config.yaml
encoder_norm: "layernorm"
fusion_encoder_width: 192
fusion_encoder_fused_qkv: true
beta1: 0.95
max_precond_dim: 1024
Rows from block 2 of the image encoder of a small model that answers yes/no questions on an image's attributes, named by matrix and row number. Rows with one number within an expert belong to one neuron, the router's apart. Each number is 128 + 32 x the weight over its row's rms, rounded and kept within 0 to 255. All counts start at 0. After the name is the row's rms in percent of the matrix's.
Before each expert's rows are labels from the 100 images, of 14976, where the router gives the expert most weight on average: "strongest on" is what is common among them; "peak at" is the part of the image that holds the peak. Only what is clearly more common there than usual is listed. The data: streak pictures of flow and ridge fields.
# router: slot weights (encoder.blocks.2.mlp.router.weight, 32x512, trained with AdamW), inputs 0-102
# up: expert up (encoder.blocks.2.mlp.up, 16x128x512), inputs 0-102
# down: expert down (encoder.blocks.2.mlp.down, 16x512x128, transposed), outputs 0-102

# expert 13
strongest on: high contrast; parallel; loop
peak at: centre
router.26 083 [142 178 115 210 169 134 187 150 166 133 117 118 115 119 124 181 165  97  50 130 150 111  99  97  67 116 157 131 113 102 164 102 149 145 191 114 161 157 129 120  64 110 188  90 181 121 102 119 138 175 128 117 201 108 200 201 137 171 124 127 127 119 211 114 105 147 128  78 109 102  52 121 165 147  94 160 100  88 145  72 156 122 192 103 130 119 126 128 123 102 129 167 146 145 122 137 128  69 192 132 107  65 162]
router.27 081 [111 155 160 172 137 111 111 109 179 132  97 121 116 197 125 136 132 160 127 175 138  81  96 132  50 112 115 146 116 117 103 127  88  73 164  89 187 166 132 147 150 151 142 125 171  78 124  94 116 213 134 137 149 117 181 118 140  99 118 154 100 136 175  78 116 153 143 128 154  73 143  74 117  96  74 135  86 144  78 137 119 134 132 104  87  78  96 109 172 184 141 101 107 158 101 141 170  98  96 112  61 193 129]
up.0 133 [127 159  72  32 137  67 112 104 127 129 151  80 128 235 189 134 172 155 128 145 144 128 119 100 137 130 155  60 153 207 216 136 140  94 156  81 111 126  81 174 134  66 124 124 127 145 128 165  41 135 182 121 100 129 121 138 128 110 169 128  82 128 128 103 151  97 151 155 128 153 128 129  88 195 128 149 113 129 187 133 234 142  74 141 126 128 147 139 125 156 137 131 140 134 123 187 126 163 117  85 156 135 137]
down.0 106 [147 147 130 130 128 107 167 127  94  81 119 103 105 124 120 120 144 110 146 125 109 128 152 127 159 179  68 149 159  93 133 117 132 103  94 142 129 177 204 138 147 133 146 103 125 103 129 103 130 133 161 119  67 163 120 145 114 135 152 128 136 131 128 184 109 148 146 130 119  46 142 138 122 126  99 119 144 127 123 237 146 114 113 133  50 124 124 127 128 133 115 122 128 127 129  86 128 179 129 152 128 128 166]
up.1 109 [119  97 134 128 124 135 213 101 130 137 108  59 128 168 128 118 132 141 166 111  98 157 185 156 145 131 144 130 118 160 128 180 103 126 100 155  92  91 101 129 114  98 107 119 150 141 190 115 158  87  59 127  76 128 105 195 146 128 105  86 136  80 196 144 198 125 128  97 128 147 102 137 121 124 128 137 138 151  95 155 127 225 129 215 129 116 105 116 131  92 168 152 158 122  76 164  53  82 152 142  56 120 176]
down.1 109 [176 111 112 131 114 162 187 128 141 100  88 102 131 129 127 173 172 167 144  69  81 131  95 130  82 146 139 133 164 128 161 115 112 107  34 105 128 176 230 125  51 135 133 118  86 167 115 197 123 160  76 128 181  96 142 140 107 129 105 139 102  89  21 129 204 110 128 119 131 116 118 128 164 136  91 123  99 128 129 119 137  95 134  74 130 128 102 128 128 127 208 112 113 163 173 102 118 129  99 161 108 116 125]
up.2 125 [ 96 151  61 161 100 114 100 119 132 195 149 149 130 156 131 124  80 141 104 128 121 203 128 104 146 133 130 136 132 148  74 100 111 111 138 144 123  45  91 137 146 157  66 136 101 164 127 177 136 127 168  66 195 128 160 117 158  97 163 143 142  92  95 116 146 127 126 108  93 124 122 184 110 145 129  96 140  54  93 134 128  95 128 157 128 125 168  81 128 144 144 129 162  49  98 127 125 125 121 130 128 144 133]
down.2 107 [128  57 184 121 142 128 131 146 123 132 114 127 156 221  69  90 127 104 152 133  99 138  99 133 128 146 112 130 107 128 112 158  65 146 106 128 123 125 110 129  76  76 127 134 158 112 121 152 135 139 169 165 127  86 129 117  98 136 121 185  76 102 108 144 161 120 125 136 140 116 128 111 137 129 139 128 128 127  38 115 116 126 112 176 124 153  79 170 214 114 128 123  94 165 178 129 108 182 138 151  93 172 184]
up.3 075 [128 128 170 128 127 128 136 102 121 128 128 128  97 129 128 101 129 128 123 129 133 128 197 146 128 141 128  29 160 110 169 122 128 132 153 124 140 101 153 128 128  83 116 128 112 203  71 128 106 128  69 128 128 128 157 128  44 216 155 113 161 128 153 163 128 170  97 124 128 127 100  98 130 166 133 149 146 154 103 128 128  90 162 128 108  57 128 241  95 128 173 107 132 128 188 128 128 123  80 128 128 199 148]
down.3 088 [108 174 128  73 128  86 128 136 102 166 118  95 145  99 142 128 125 160 128 167  63 164 128 129 113 139 128 125 146 124 148 146 128 128  62 120 125 128 167 120  65  81  91 104 102 145 166 128 109 103 164 129 122  56 119 128 128  89 141 133 128 128 129 137 125 122 170 137 128 124 128 130 124 138 127 123 141 128 239 132 105 128 133  75  88 137 130 128 135 186 125 138 119 135  99  54 128 164 138 171 128  82  74]
up.4 116 [129  86 128 128 129 130 129 118 166 166 124 129 160 209  83 143 159 149 128 182 122 156 203 187 125 109 144 128 136 175 138 133 133 160  95 131  80 255 207 107  91  58 137  86 160 134  89 131 128 121 143  57 122 146 144 157 123 109 196 128 151 116 135 124 142 126 216  85  82 132  92 128 140 156 155 184 160 169  92 128  82 149 167 160 125  89 183 116 132 141 120 158 128 161 128 128 126  91 150 172 128 124 127]
down.4 107 [125  92 129 225 157  79 139 128  55 146 128 178 109 104  85 103 127 117 117  94 131 167 185 128 103 118 114 128 152 181 132 191  87 109 122 163 143 126 152 175  86 126 129 145 134 135 140 182 154 131 114 102 148 187 143 197 128 110 130 114  72 128 110 144 155 103 214 184 158 115  88 154 104 123 113 117 136 162 163 163 128 160 132 135 126 130 152 100 127 128 129 143 136 101 128 131 147 148  56 115 145 143 141]
up.5 082 [128 226  89 129 128 128 162 124 133 137  80 146 146 168 128 165 124 137  47 129 128 128 132 204 128  52 128 106 187 164  73 104 151 128 112  42 128 131 161  96  91 128 128 125 118 168 170 136 140  86 128 157 124 168 102 131  52 127 128 128 128 225 128  83  97 129 171 128 130  76 128 135 121 124 160 128 143 205 128 128 127 128 126 134 128 165 128 128 128 118  72 153 128 128  81 128  73 128 208 128 122 131 120]
down.5 100 [ 78 124 146 137 128 100 126 171 135  90 142 138 148  93 126 123  86 152  96 118 137 120 107 158 108 125 120 153 146 194 122  20 127 128  60  51 129 105  89  66 118 112 175 146 106 168  81 130 123 125 164 189 150 143 149 128 132 128 141 141 127  51 149 212 194 128 140  86 122 128 109 145 128 131 125  99 132 128 132  77 122  99 162 103 129 114  83 125 142 153 112 143 147 128  99 157 128  10  67 126 164 163 132]
up.6 115 [172 130 128  97 171 126 159  66 112  36 126 131 106  92 142 127 104 130 140 148 148 128 156 125  88  98 152 140 134 123 158 128 150 110  49 128  61 116 137 116 153 132 128  89  92 228 128 136 114  88 106 128 140 163 128  91 160 128 159 127 131 156 128 128 165 165 128 128 132 118 155 146 151  95 128 125 133 117  96 223 151 157 125 114 125 152 186 187  95 165 128 141  80 128 146 122  96 125 116 143 157 225 127]
down.6 105 [128 200 121 101 128 126 157 125 128 191 137 127 134 158 107 104 158 111 124 129 149 121 114 157 119  58 117 179 139 148 132  87 128 125 148 113 172 115 237 156 106 166 128 152 128 138  85 157 101 126 139 128 127 160 121 123  66 129 128 127  99 127 136 149  52 128 108 197 134  85 128 131 114  79 111 104 137 111 142 155 128  78 130 180 166 145  90 132 206 125 133 134 168 129 125 129 129 193 138 119 182 128 212]

# expert 3
strongest on: fine streaks; delta
peak at: top centre
router.6 082 [ 95 100 139 161  96 109 113 139 149 125 114  97 112 150 114 163 114 128 139 143 147  80  85 132 132 133 102 198 128  98  73 131 103  81 159 112 162 120 146  65 155 141  79 179 148  54  65 106  94 157 144 132 106 114 157 159 176 109  99 131 120 109 123  82 101  86 121  94 158 126 140  76  86 131  86  86 130 129  57 137  81 115 108 137  95 111  83 101 172 191 155 168 151 144  92 142 113 127  86 127  48 186 136]
router.7 087 [ 89 120 157 151  99 129 123 120 144 125 175  92 127 184 181 131 118 114 149 153 116 113 101 133 106 123 133 150 161 100 123 151  85  57 105  90 163 109 132  69 169 112 116 169 147 115 150 107 138 161 160 144 106 127 136 143 145 142  89 124  64 131 110 128 116 121 132 100 133  61 168  53  90 160 108  88  70 186  48 178 167 111 105 161 115  67  63  65 194 193 161  88 160  98  70 136 135 153 110 149  98 157 109]
up.0 119 [146 130 164  84 160 126 152 121 157 161 105 183 121  46 128 134 126 113 112 128 176 154 144 166  82 117 118 128 138 128 128 119 144 146 126 137 134  95 123 153 128 138 185 137 128 159 166 118 106  72 128 125 131 147 123 141  86 223  77 186 126 133 111 169  54  83 134 135 181 160 116 143 203 178 134 182 123 150 127 105 139 137 221 128 102 156 160 173 106 144 232 155 128 128 124 115 130 177 130 171 200  59  77]
down.0 112 [147 136  72 127 136 134 129 150 133 122 121 154 216 120  85 109 134 135  67 124 111 128 167 128 125 128 140  81 108 127 109 159 129 150 127 138 121 128 131 128 111 129  64 135 128 117  32 140  40 153 147 128 128 118 154 115 179  85 177 134 107 128 157 105 119 149 187 106  59 110  50 160 142  90  84 116 149  76 100 128 117 102 126 122 133 141 148 161 145 134 128 125 102 162  91 129 152 150 122 185 189 128 188]
up.1 108 [136 127 120 128 170 176 169 143 143  72 126 129 143 125 120 111 167  64  92 143  58 185 137 127 129 128  89 128  92 144 136 128 128 141 109 185 129 127  76  85 151 152 166 110  88  78 128 120 128  92 128 141 169  96 128 164 128 142 157 122 128 127 128 162 136 122 144 190 127 126 117 128 166 158 249  87 124 196 123 132 128 141 138 114 249  98 142 107 144 143 168 177  71  92 164 128 123 127 176 128 167  62 101]
down.1 096 [147  99  68 114 117 133 102 130 128 134 130 102 124 109 158 116 128 129 122 163 128  83 151 132 128 126 139 112 115 195 130 112 178 125 132 118 112 107 147 201  99  28 118 112 140 222 177 100 119 156 158 156 129  89 108 123 117 128  82 151 173 148 129   0 126  85 127 110 175 127 119 128 130 160 129 130  91 143 129  97 123  91 184 127 133 187 144 165 168  73 128 168 130 129 128 128  76 108 102 124 211 165 136]
up.2 088 [129 125 128 128 118 144  86 123 123 165 138 128  82 127  74 128 126 159 105  52 126 157 155 116 129 171 126 214 128 128  84  94 164 128 127 116 128 131 131 133 127 128 119 109 185 123 148 130 128 121 174 124 128 114 126 114 128  74 128 114 146 128 128 137 194 129 124 137 124 116 151 141 156  29 154 131 139 112 156 131 126 187  71 101 189 121 152 138 129 122  83 131 126  83 148 152  73 128 204 140  96 177 134]
down.2 092 [124 118 128  83 122 104 122 143  57 168 128 131 215 190 128 191 146  99 148 147 123 113 156 127 117 173 114 185 128 195 109 180 128 128 128 191 161 128  73 129  99  55  72  59 136 124 105 186 127 149  67 130 119 136  74  94  98  80 107 131 134 128 128 154 127 110 119 128  73 123 129 143 134 127  99 167 146 168 127 153 149  73 152 124  75 157  98 117 126 144 186 130 142 193 133 126 157  64  91 128 127 134 128]
up.3 085 [138 132 137 123  67 116 143 168  89 183 127 143 162 124 163 128  82 128 121 170 137 128 135 128 120 128  63 120 156 118 164 131 142 128  97 128 129 109 112 128 130 128 105 134 127 129 117 128 128 131 158 130 129 107 236 128 123 157 148 164 151 124 118 122  12 174 136  46 128 171 155 105  69 128 128 101  76 120 129 152  95  85 130 123 106 181 123 120 137 128 140 128 129 146 124 124 138 128 129 128 151 128 117]
down.3 092 [130  94 202 128 128 180 148 108 129  62 128 128 103 220 125 154 141 142 128 161 137 145 203 128 113 128  89 128 184 128 248 159 128 149 126   9 128 114  95 114 181 130  98 183 133 127 128 173 137 127 117  86 146 184 116 128 147 148  68 159  66 216 130 170  84 100 122 177  61 117 114 132 128 129 131 168 132 163 127 137 129 142 173 128 160 128  88 200 158 128 128 130 128 158 135 170 122 130 128 128 184 131  85]
up.4 082 [128 184 128 107 128 103 177 141 128 128  96 137  95 185 151 128 128 127 165 206  69 128 121 131 113  52 128 117 128 161 147 139 128 127 132 118  75 255  71 113 128  97 128 128 129 178 128 101 158 128 133  74 128  91 254  82 128 137  51 141 140 110 128 128 128 128 163 184 223 128 115 124 123 128 128 128 128  89 134 123 233 128 128  84 128 128 160 139  77  78 128 130 140 128 128 128 137 123 128 128 128 127 185]
down.4 088 [149 128 128 130 128  62 132 121  82 127 114 131 118  74 154 125 108 149 140  83 145  95 145 128  80 217 106 118 119  77  45  81 128 128  59 180 128 128 125 128 128 166 157 145 113  97 128 134 132 148 101 104 126 115 135 128 128  92 121 219 114 108 128 128 136 128 128 128 103 165 214 128 178  99 128 100 128 132 133 115 128 128 178 132 108 208 129 185 128 157 128 130  86 163 128 121  84 128 111 128 159 128 118]
up.5 087 [134 105  90 112 101 128  84 231 250  77 128 128 135 128  94  30 207 113 129 127 128 128 111 168 190 144 108 124 129  80 155 123 128 136   0  59 117 126 129  63 129 107 123 125 108 156 131 125 119 128 128 137  88 119 188 155 104 132 139 139  56 128 200 129 117 101 173 140 123  65 129 124 121 112 171 128  88 133 199 143 128 127 145 121 158 109  79  88 142 141 128 128 115 128 128 128 138 136  63  70 129 126 128]
down.5 109 [142 128 170 126 128 118 128 128 120 167 130 117 114 134 128 138 132 134 136 128 128 182 165 128 137 111 116  89  54 150 141 159 128 128 140 169 116  84 107 119 122 124 126 149 199 151 132 139 163 160 128 138 128  67 111 212  77  68 103 115 129 101 126 210 145 129  65  87  61 155  95 126  50 177 105  82 144 138 128  91 144  99 122 128 128 128 128  94 125 141 101 111 146 157 101 121 162 132 128 100 164 160 153]
up.6 091 [ 76 122  76 136 173 156  66 150  87 142  72   5 103 185 127 133 131 133 134  78 135 126 117  86 181 126 130 128 128 132 129 128 118 117 132 164 156 128 133 110 128 123 117  50 136 128 116 152  80 131 109 128 168  55 179 127 129 158 170 130 133  80 128 153 147 132 128 147 112 179 140  95 147 132 178  79 132 128 115  95 167 162 123 127 128 128 128  99 131 143 128 128 124  74 122 142 116 135 103 103 136 141  97]
down.6 099 [151 172 128 141 128 107 137 133 124 124 171 143 141 138 128 113  88 124 128 154 139  87 170 136 105 234  40 128 128 130 123 128 134  66 128  99 128 129  98 128 116 133 128 128  76 135 128 124 108 128 166 120 154 198  63 162 184  69 124 189 128 125  88 114 185 130 106  66 112  96 144 128 135 128  72 129  72 149 118 179 127  95 200 133 124 114 110 139 118 119 177 136 128 185 128 129 128 120 128 134 150 187 134]

# expert 5
strongest on: high contrast; parallel
peak at: top left
router.10 115 [127  90 100 111 166 156 179 133  89 159 107 120 114  80  77 115 125 141  96  91 111 154 155 105 128 164 139 134 120 113 147 118 102 158 139 107 114 138 134 158 119 123 158  50 138 156 150 139 139 139 124 165 169 161  92 104 134 168 139 164 147 101 125 146 158 127 101 178 167 183  73 154 174 118 114 131 192 108 176 101 138 110 205 100 162  86 119 184 108 121 121 120 106 174 147 114  96 143 198  96 124  74 111]
router.11 086 [111 141 109 158 142 141 170 114 128 165  98 149 107 104  87 135 144 133  87 107 137 133 126 118 126 154 141 144 138 137 129 130 123 136 147 109 101 140 162 151 108 133 144  54 120 154 153  85 115 115 123 119 138 145 158 153 176 141  99 199 118  82  97 149 103 118  71 138 157 135  52 116 161 126  57 145 150 143 177 106 164 110 200  71 121 140 101 159 175 148 144 125 108 148 139 107 124 116 127 115 102 123 100]
up.0 071 [129 237 136 122 161 131 122 139  99 176 133 181 190 150 183  68 126 117  59 125 160 156 138 129 138 178 133 103 128 149 183 107 121 126 143 123  83 141 106 131 167 143  79 122 129 136 231 129 126 129 125 117  63 199 107 132 117 132 117  94 120 142 143 126  94 119 244 169 127 115 133 123 124 119  78 116  76 146 151 125  85 198 147 159 125 149 133 121 119 248 163 136 125  88 109 118 130 128 127 132 100 136  93]
down.0 088 [141  48 115 166 129 158 121 115 154  80 162 165 108 104 142 243 126 167  80 137 143  84 136 129 121  70 151 145 153 129 131 149 141 122 136  94 152 167 105  91 123 130 148  59 128  59  80 122 122 130 114 113 120 122  95 121 121 144 152 186 114 127 130 127 124 146   3 111  59 125 131 122 110 134 214  76  91 119 114 103  63 177  93  79 187 124 112  97 167 169 111 123 145 106 118 117 146  64 117 168 156  84 128]
up.1 073 [101 137 177  99 165 208 112 190 151 114 182 189 115 140 128 148 118 139 144 140 167  84 124  80 100 207 120 135 101 125 142  92 167 186 131 176 124 106 140 181  98 134 121 158 100  57 121 132 164  97 130 208 121 139 142 125 130 100 119 200 127 147 182  70  89  98 121 158 101 116 155 144  83 151 130 123 125 163 122 150 130 129 114 118 157 140  97 168 130 137 160 114 137 121 135 207 128 100 166  97 134 162 113]
down.1 087 [149 139 139 106 121 132  77 153 118 120 143  82 132 129  82 113 152  66 121 123  66 127  97 126 130 127 140 148 164 127 116 133 108  92 127 125  65 111 156 183 126 174 145 125  65 121 129  73 146 150 140 131 147 168  67  61  73 175 123 187 154 140 143 121 130 135 129 135 143 163  79 103 142 126 112 126 125 146 158  79 133 100 154 127 154 128 113 119  97 124 152 166 133 166 133 145 139 153  96 139 198 151 129]
up.2 087 [112 120 216 157  92 130  94 149  93 121 127 131 128 101 125 169 125 100 124 132 131 137 114 143 144 125  71 117  81 132 122 151 141 150 136 202 120 165 128 136 110 155 125 119 128 132 118 122 126 150  56 127 115 195 165  83 132 125 161 128 174  75  64  74 127 198 150 133  44 116 125 184 123 122 128 110 126 152 111 141 116 101 140 132 141 108 162 134 145  65 120 146 129 108 128 185 134 129  67 118 137 123 184]
down.2 088 [142 146 176 137 107 124 133 128 141 161 173 123 131 121 137 110 122 132 147 144 174 123 116 100 158 184 121  49 125 106  51 112 119 130 102 119 109 112  72 106 149  68  79 139 113 135 123 117 177  43 109 120 146 111 116 177 119 142  68  65 125 134 143 153 116 137 121 166  90 142 156 124  62  65 136 102 115 179 123 126 127 164 186 125 141 131 141 193 117 144  94 128 103 111 122  85 101 154 152 120 127 126  50]
up.3 100 [129 143  83 147  95 134 151 125 117 106 116 126 124 139 152 205 118 135 170 142 133 127 135 186 148  75 103 143 163 109 148 116 175  85 141 112 106 111 113 129 135  79 116 141  95 124 132 199  90  97  87 150 174  85  97 152  98 126 130  71 151 100  89 135 127 151 191 149 162 123 111 156 146 126 142  61 134 142  78 108  61  90 101 121 106 110  96 128  98  78 131  96 128 138 139 145 126 105 136 163 129 155 238]
down.3 097 [ 72 129  78 164 131 132 172  94 116 162 101 164 107 228 161 128 102 182 131 111 141 100 167  97 152 172 139 126  67 140 121 129 185 147  74 125 204 127 152 155 111  97 103 147 148 113 139 117 134 173 113 123 146  88 135  89 125 188 130 180 169 120 129  96 122 154 125 143  39 126 170 168 124 163  86 148 146 129 139 155 170 148 119 137 145 115 110  78 157 122  75  79 125 119 134 108 125 162 186 155 168 127  36]
up.4 124 [122 109 123 147 100  78  69 132 186 109  76 152  97 189 199 164 140  95 184 199  96 107 136 128 150 143 115 129 131 124  71 133 193  74 142 157 110 133 154 106 114 165 161 246 127 161 132  98 121 117 147 162 120 119 137 156  67 173 176 176  75 142 139 163 146  85  83 126 173 154 143 121 165 157  98 101 132 160 153 139 168 116  98 145 170 142  94 131 116 119 109 127 136 157 100 156 104 169 171 130 110  64 144]
down.4 106 [153  77 138  90 121 168 131  97  55 215  69  81  70 125 129  77 128  68 131 127 167 168 102 121 108  83 109 147 119 129 159 186 110  92 186 135 123  39  84 172 110 138 145 112 143 160 205 145 117 137 148  89 125  96 151 150 161 115  78 111 138 111 138  81 149 129 225 168  60 128 118 168 159  53  96 147 132 107 143 131 165 190 189 150 117 128 135 121 113 169 146 139 103 131 141 127 122 105  77 101 156 173  75]
up.5 076 [124 139 148 109 135  31 124 112 103 106 127 102 142 133 157 132 127 178 182  86 119 147 205 142  92 128 127 129 124 121 115  59 179 213 133 112 107  77 110  54 130 141  97 136 143 133 182  69  84 181  90 135  91 129 144 124 123 137 130 106 131 213 132  92  79 112 123 119 123 127  51 125 119 124 114 108 161 114  98 149 128 136 135 127  81 119 166 126  91  40 122 148 131 149  93 124 126 176 104 195  86 138  39]
down.5 086 [112 120 106  83 163  64 129 158 132 125 138 125 138 167 113 127 131  88 105 117  53  86 124 131 136  96 101 154  75 137 144 183 152 109 135 128 103 164 144 154 118 127 194  93 102 150  63 146 188 123 140 187 160 200 154 149 122  64 125 153 121 187 160  80  89 113 119 141 104 144 155 115 155 128 129  78 129 124 161  86 184 115 122 152 100 159 139 104 129 131  84 165 129 139 115 134 136 131 114 132 180 191 116]
up.6 082 [181  95  68   0 122 143 129 139 112 116 117 109 117 135 131 130 154 130 129 137 170 107 130  79 132  69 143  91 110 149 108 140 134 109 129  76 162  84 151 152   5 133 148 148  94 112 128 121  88 142 126 110 107 135  82 136 138 133  91 131  42 130 139 128 126 129 183 147 173 152 121 187 176  87 112 161  52 198 158  70  71 152 131 121 110 136 126 117 127 161 164  95 143 129 128 132 131 168 126 118 121 124  71]
down.6 089 [126 193  91 147  87 103 122  89 132 170 129 213 126 164 127 121 140 117 118 120 155 125 121 142 108 107  96 115 113 133 121 138  61 174 142 103 138 127 137  87 113 139 147 125 125  44  89 106 145 182 154 125 152 195 108 133 168 131 160 151 111 136 159  86 125  95  83 158 156 134  51  93  42 101  78 163 129  97  53 161 166 136 117 124  77 128 181 162  96  78 196 128  87  93 146  94 112 123 124 139 127 126 130]

# expert 0
strongest on: fine streaks; whorl
peak at: middle left
router.0 105 [121 102 128 133 110 101  75 135 101 162 140 147 159 139 168 172 105 128 150 131 143 120 134 153  71 110 165 174 174 106 140 186 160 104  98 102 137 141 134 149 132 146  90 144 153 124 122 177 119 143 153 138 130  77 117 108 119 123 141  99 124 164 110 124 147  80 136  63 137 101 194  90  66 128 132 124  95 113  52 168 151 149  71 164  82 105 193 141 150 151 126 118 199 147  52 112 168 158  71 152 154 156 108]
router.1 104 [100 131 146 133 111  44  79 126  98 150 147 135 159 148 109 153 100 135 146 101 160 104 138 150  75  96 178 128 185  71 127 192 158  94 101 120 123 120 127 106 165 169  92 152 103 124 106 192 129  97 119 144  87  91 151 108 116  88 148  77 125 141 141 101 132 139 100 109  83  93 186 128  56 102 159 132  70 138 106 159 140 109  70 145 109 126 155 107 125 141 123 124 199 134  70 128 163 202  93 117 141 155 131]
up.0 076 [  9  76 128  79 127 145 162 171 107 157 169 133 139 119 131 125 145 130 158 116  81 121  88 203 146  41  92 102 169 182 134 154 150  77  96 142 122 182 160 152 145 143 196 135  87 236 125 125 159 165  69 122 127 117 147 111 126 106 141 119 140 163 106 125 127 124  58 122 189 105  75 103  86 159 160  75 128  55 125 104  90 136 150  88 153 129 126 107 128 173 169 132 163 110 156  83 161 122 157  64 130 112 102]
down.0 088 [125 122  83 196 165 123 104 103 105 117  97 223  87 132 110 140 126 102 120 182 124 128 108 112  95 145 125 144  86 104 112 135 205  85 111 142 183 126  92 154 125 117 132 109 118  92 112 120 107 248 125 107 143  25 150 154 119 134  55 103  62 129 131 140 140 127 182  90 114 132 125 120 133 112 125 127 130 128 130 107 167 122 141 104  65 128 175 134  73 186 100 127 116  70 128 132 115  83 107 114 113 116 155]
up.1 073 [131 129  80  28 174 112 137 105 118 129  69 187 105 136 129 103  67 126 130  86 168 152  61  93  90 167 129 121  96  66 122 128 121 137 144 134 135 132 137 142 130 125  79 137 134 140  97  83 126 124 107  93 178 124 107 162 128 123 144 133 108 121 144 188 122 129 128  49 119 112 145 137 180 162  96 148 129 204 131 113  52 116 125 127 100 189 125 137 163 127 142 113 128 103 232 104 128 102 139 159 150 146 104]
down.1 088 [142 136 131 131 139 129  91 129 107  94 132 133 122 165 141 106 138 156 129 129 137   0 127 108 122  94 104  96  88 141 171  86 127 177 110 124 123  93 129 123  46 137 128 128 116 168 120 127 127  87 133 149 154 138 144 120 152 131 125 119 139 132 125 130 176 134 128 133  85 189  80 130 128 103 131 126 101  93 150 203 154 108 188 171 135 116 182 109 167 111 147 149  88 173 120 154 126 195  26 127 131 144 127]
up.2 132 [143 118 118 108 122 122  99 195  89 132 122 141  83 146 140  93 142 191 113  96 173 108 163 133 182 149 191 164 122 120 164 111 133 141 116 204 107  74 112  82 111 132 121 118 104 120 150 157 119 115  96 146 147 140 151 112  80 103 130 116 141 130 132 153  95 139 120  25 136  94 123 134 100 109 170 131 121 146 131 112 104 108 151 137 153  87 148 136 138 101 127 127 163  96 127 147 112 155  80 126 124 127 130]
down.2 121 [145 144 141 114 154 130 104  90 220 154 154 111 141 157 146 119 136 110 113  93  51 157 226 121 139  79 129 141 112 151 126 162 132  95 103 173 108  55 135  85 102 131 111 101 135 154  87 117 127 132 129 100 144 152  88  96 103 139 137 111 105 127  91 124 141 139 133 148 129 117 133 124  47 108 118 149 134 143 124 124 128 116 153  93  81 180 122 137 141 117 206 105 123 149 162 129 118 169 169 107  96 148 111]
up.3 079 [101 134 158  78 123 132 149 104 141 153 178 115 129 128  99  48 162  95 126 139 183 149 127 116  97  98 135 114  96 156 151 134   0 110 140 129  92 181 123 139 123 140 184 128 165 181 168 124 140 189 136 133 113 171 215 128  56 121 140 199 119 121 130 133  75  76 143 126 116 130  69 126  98 119 127 135 127 170 110 165 127 114 161 108 131 118 100 125 165 133  90 140 120 102 128 107 105 129  68 139 149  78 134]
down.3 089 [133  80 127 172 128  75 138 129 113 110 131 155 142 132 125 154  46 169 125 158  97 126 128 141 135  86 127  86 126 105 183 139 193 128 195 141 122 128 157 113 157 127 110  70 130  65  93 161  87 164  75 107 185 106  56 155 127  74 150  72 128  99 126  51 102 134 125  99 154 129 142 111 163 134 140 111 131 116 113 138 164 123 131 111 120 142 120 133 106 143 127 100 129 146 106 123 121 120 126 116 174 135 121]
up.4 071 [112 129 138 120 139 213 100 140 138 118 117 130 204 134 124 157 102  94 133 113  87 204 152 130 111 146 128 150  90 127 108 136 121 126 130 128 110 124 148 126 116 118 142 118 139 133 137 149 125 138 146 175 127 126  41 163 135 173  63 132 188  94 121 131 117 121 172 134 102 118 114 133 173 117 127 124  96 135 155 190 101 113 163 135 124  62 122 127 166 182 124  19 130 103 122 127 112 122 126  86 124  97 129]
down.4 089 [158 126 116 109 134 145 115 134 141  43  97  99 148 127 121 104 168 142  93 153 119 128 125 129  88 159 116 222 125 136 144 130  99 143 129 165  56 128 135 145 117 116 136 225 128 107   7 123 129  81 156 100  89 151 134 128 116 187 149 123 144 193 186 128 126 104 105 153 143 103 127 197 105 180 162  65 127 103 151 157  98 119 127 162 160  94 131 127 129  92 130 111  95 149 116 159  74 105 131 127  91 157 132]
up.5 128 [108 143  81 130 110 137  78 137  96 126 135 138 119 148 140 128 117 134 112 137 179 103 162  80  51 138 163 103 159  73 141 171 121 133 103 136 125  62 161 167 139 107 115 144 159 128  83 125 109 122 148  90 126 111 132 130 111 188 121 129 180  64 194  66  72 109  37 190 128 137 138 121 123 126 106 181 103 135 130 106 128 102 101 141 120 138 120 213 138 116 169 146 131 129  98 199  92 131 114  64 132 110 114]
down.5 114 [123 130 229 109 175 104  39 196 171 113 112  78 133 135 130  98 178 113 129 130 143 142  90 145 162  91 128  87 162  85 168 146  81 110 117 111 128 133 174 118 148 188 161 121  80 180 145 109 117 137 115 102 154  70 133 127 163 139 111 140 136 168  87  92 193 213 133 126  97 140 137 193  25 145 150 146 123 134 150 124 130  68 154 131 116  98 117 126  85 153 114 134 119 158 210  73 142 144 172 105 149 158 114]
up.6 119 [144 120 122  32  90 138 146 179  55 136  80 121 110 146 147 131 128 157 155  91 169 106 115 145 181 184  90 172  77 122 127  51 141 137 116 140  69 106  90  83 152 150  74 137 110 216 139 155 130  63 111 146 143 123 118 149 134 135  66  29 217 130 156 152 128 133  92 111 125 175 139 160 126 149 160 141 164 154  99 109  76 195 126 112 129 126 122 123 133 120 122 128 167 126 128 139 111 179 138 137 169 128 139]
down.6 104 [127  98 153 142  97 156 135 127 131 185 163 148  92 144 136  48  96 144 138 115 127 116 113 126 145 102 168 105 138 162 108 136 116 126 138 114 135 121 118 143 135 117 167 111 147  46 122 169 107 123 180 146 159 155 139  98  10 138 131 228  76  96 120 125 149  75 163 121  86  80  64 231 165 129 122 184  81 140  63 155 139 165 121 164 166 106 116 157 159 165 153 121 140 128 177 137 140 131  92  98 117 145 141]